python train.py --model="masked image model" --mask_ratio=0.75 --avg_pool_shortcut=false --widths=[64, 96, 144]
Rows from block 3 of a small masked image model, named by matrix and row number. Rows with one number belong to one channel. Each number is 128 + 32 x the weight over its row's rms, rounded and kept within 0 to 255. All counts start at 0. After the name is the row's rms in percent of the matrix's.
After each channel's rows are labels from the 100 images, of 14976, where the channel reaches its highest value: "lies over" is the class under the peak. Only what is clearly more common there than usual is listed. The data: made-up road signs on poles.
# convs0: first 3x3 conv, stride 2 (model.blocks.3.convs.0.weight, 96x64x3x3, each kernel summed), inputs 0-63
# convs1: second 3x3 conv (model.blocks.3.convs.1.weight, 96x96x3x3, transposed, each kernel summed), outputs 0-95

convs0.90 119 [ 98 126 145  82 125 137 132 120 142 154 156  65 112 120 167 141 149  97 153 161 135  91 115 149 110 167 103  78 159 139 142 197 105 132 130  27 172 112 120  71 130 128  99  83  89 125 138 142  56 145  84 141 191 119 158 101 146 159 138 114  88 114 145 107]
convs1.90 087 [116 135 134 126 152 158 128 113 142  85 132 103  89 129 133 138 166 155 146  40 157 122 110 138 164 128 153 127 140 159 159 199 116  92 126  38  97 111 136 190 130 125 146  96 126 110 146 142 191 161 123 136 142 143 143 136 167 100  96 125 124  90  95 108 146 102 141 163 128 126 160 162 182 147 113 141 126 141 146  48  85 148 125  50 118 107 163  16  97 157 127 155 144 110 157 155]
lies over: face

convs0.47 104 [118  72 140 149 132 115 121 128  90  92 115 122  83 115 112 158  92 123 108 167 199 134 108 127 104 113 122 107 154  86 136 164  59 135 113 188  89 119 167 158 145  89  76 138  31 116 110  89  97 175 132  97 110 153 134  93 151 168 135 151 159 121 104 171]
convs1.47 106 [134 155 111 117 130 132 113 118 117 141  89  80  86 132 119 156 123 127 111 101 106  99  77 160 127  88 171 100 175 125 166 211  69 132 130  65 115 118 216 148  78 109 147  87 119 120 125  39 145 125 207 110 106 125 107 147 143 125  97  58 145 104 126 152  72 121 132 128 109 114 138 126 138 114 115 150 154 185 127 122 118 127 126  62 134 121 163 117  93 164 165  87 113  97 140 183]
lies over: backdrop

convs0.51 094 [157 127 112  94 142 131 164  85 123  76 180  75  61  84 180 150 127 136 136 110 105 126 111 148 100 109 145 149 117  89 130 145  79  88 107 112 153  67  62 115 153  94 114 148 153 146 171 122 144 125 147 129  92 147  83 112 191 167 177 166 133 142 148  74]
convs1.51 071 [140 152 165 101 103 152 116 205 115 134 138 120 140 122 189  96  75 170 170 120 137 134 160 102 155 175 107 125 154  85 109 112 142 148 184 178 114 136 109 139 124 113  97 173 102 201 126 124 127  98 157 137 140 149 105 176 116  84 123 141 122 167 112 144  95 211 104 148 186 166 166  87 128 142 158 162  91 138 123 149 200 144 160 115 113  77 104 159 112  67 182 133 108 181 134 136]
lies over: face

convs0.42 139 [138  68 131 125 137 116 133  90 117 117 164   0 143 140 122 165 119 101  96 161 177 122 120 131 108 134 147 121 155 151  89 131 144 140 176 100  60 108 159  64 144 127 104 125  40 144 142 142  90 137 147 123 166 149 125 136 132 132 101 159 100 133 149 132]
convs1.42 132 [132 139 115 174  77 116 119 190 119 105 157 109 150 136 106 134 125 173 127 131 163 168 118 112 179 104  89 131 132 130 157 132 127 110 118  94 112 150 115 137 125 194 107 115 201 125 128 106 176 173 112  91 104 116 161 123 226 106 112  79 169 175 112  94 147  56 119 114 147 141 168 138 151 165  94 142 178 218 131  55 100 154 104  85 128 115 133 124 168 169 123 163 146 123 141 135]
lies over: backdrop

convs0.0 093 [136 132 139 131 138 135  90  35 130  88 151 116  70  71 128 152  86 164 133 125 157  98 175 101  80 146  75 137 125  49 127 134 138  79 111 124 141  52 101 147 107  99 133 103 136 133 177 135 100 129 140 133  91 164 132  93 188 125 146 155 168 152 133 136]
convs1.0 069 [135  84 176 128 133 128 141 152 161 120 130 168 141 124  62 133  82  72 171 163 109  92 140  86 112 116 130 173  58  66 124 148 188 209 112 135 116 159  87  98 138 133  96 101 187  86 105 115 155  78 169 128 124 129 133 112 109 119 151 157 131 189 110 166 173 138 139  96 146 132 183 172  76 120 164 150 170  82 127 107 153 166 174 138  99  92 119 135 122 133 136 108 127  86 115 164]
lies over: face

convs0.2 112 [ 76 108 120 121 187 111 156 147 179  80 155  42 128 109 185 128 133 109  84 146 150 127 148 120 126 119 138 100 100 103  94 148  56 103  90  65 135 120  91 140 101 137  81 172  96 123 131 152 162 152 142 159 154 175 120 127  97 108 199  92 126 130 124 125]
convs1.2 094 [135  64 166 131 160 114 118 133 164  87 112 149 135  53 147 104 135 148  85 130 145 136 113 156 130 153 137 113  94 112 131 147 116  99 195 152 147 107 148 122 113  69 138 149 128 185  66 136  81  85 164 133 126 149 156 173 138 172 174 131 194  93 101 145 113 138 141 151 100 117  89 100 138  79 198 134  89 143 160  66 155 119 121 131 114  76  96 137  66 143 118 208 121 169  92 126]
lies over: face

convs0.41 108 [110 150 136 135  66 112 140  81 134 133 148  99 131  90  89 118  98 116 106 115  67 164  95 154 103 105  38 147  69  77  99 160 141  82 112 136 127 155 123 128 123  43 103 123 126  67 159  94  85 143 115 147 116 186 144 130 106 123 102 155 123  80 138 126]
convs1.41 124 [132 167 177 112 155 108 154 149 130 118  43 120  95 153 144 136 163 155 107 181 182 148 126  97  98 119 100 108 133 112 110 109 106 123  41  29 157  82 117 146 200 132 111 106  97 145  91 163  95 162 136 115 157 194 161 109 167 153 116 119  94 138 166 117 104 126 150 128 144 165 111 112 132 109 156 132 120 115 106 145 144  96 127 107 100 170 162 221  97 118 146 135 121 108  75 115]
lies over: face

convs0.58 119 [136 130 121 158 162 134 140 158 136 143 152  83  86  95  96 125  99 160  41 119 107  94 138 112 169  61 126 134 117  98  99 130  52  88 120 214 120 119  96 187 124  94  60  99 107 175 101 126 102 142 100 147 127 124 139  81 159 138 136 122 157 126 126 134]
convs1.58 095 [128 142  97 158 109 141 120 127 101 124 131 162 105 143 136 133 172 140 154 106 142 152 116 102 150  93 207 116 113 132 161 204 136 123  88 108 141 139 138 115 112 113 142 145 108 118 146 205 131 124 105  76 117 124 123 164  84 122 111  72 156 106 111 147 106  73  95 119  86 128 121 141 128  67 187 140 139 165 126 139  64 143 114   0 128 120 150  48 126 107 144 104 100 186 148 102]
lies over: backdrop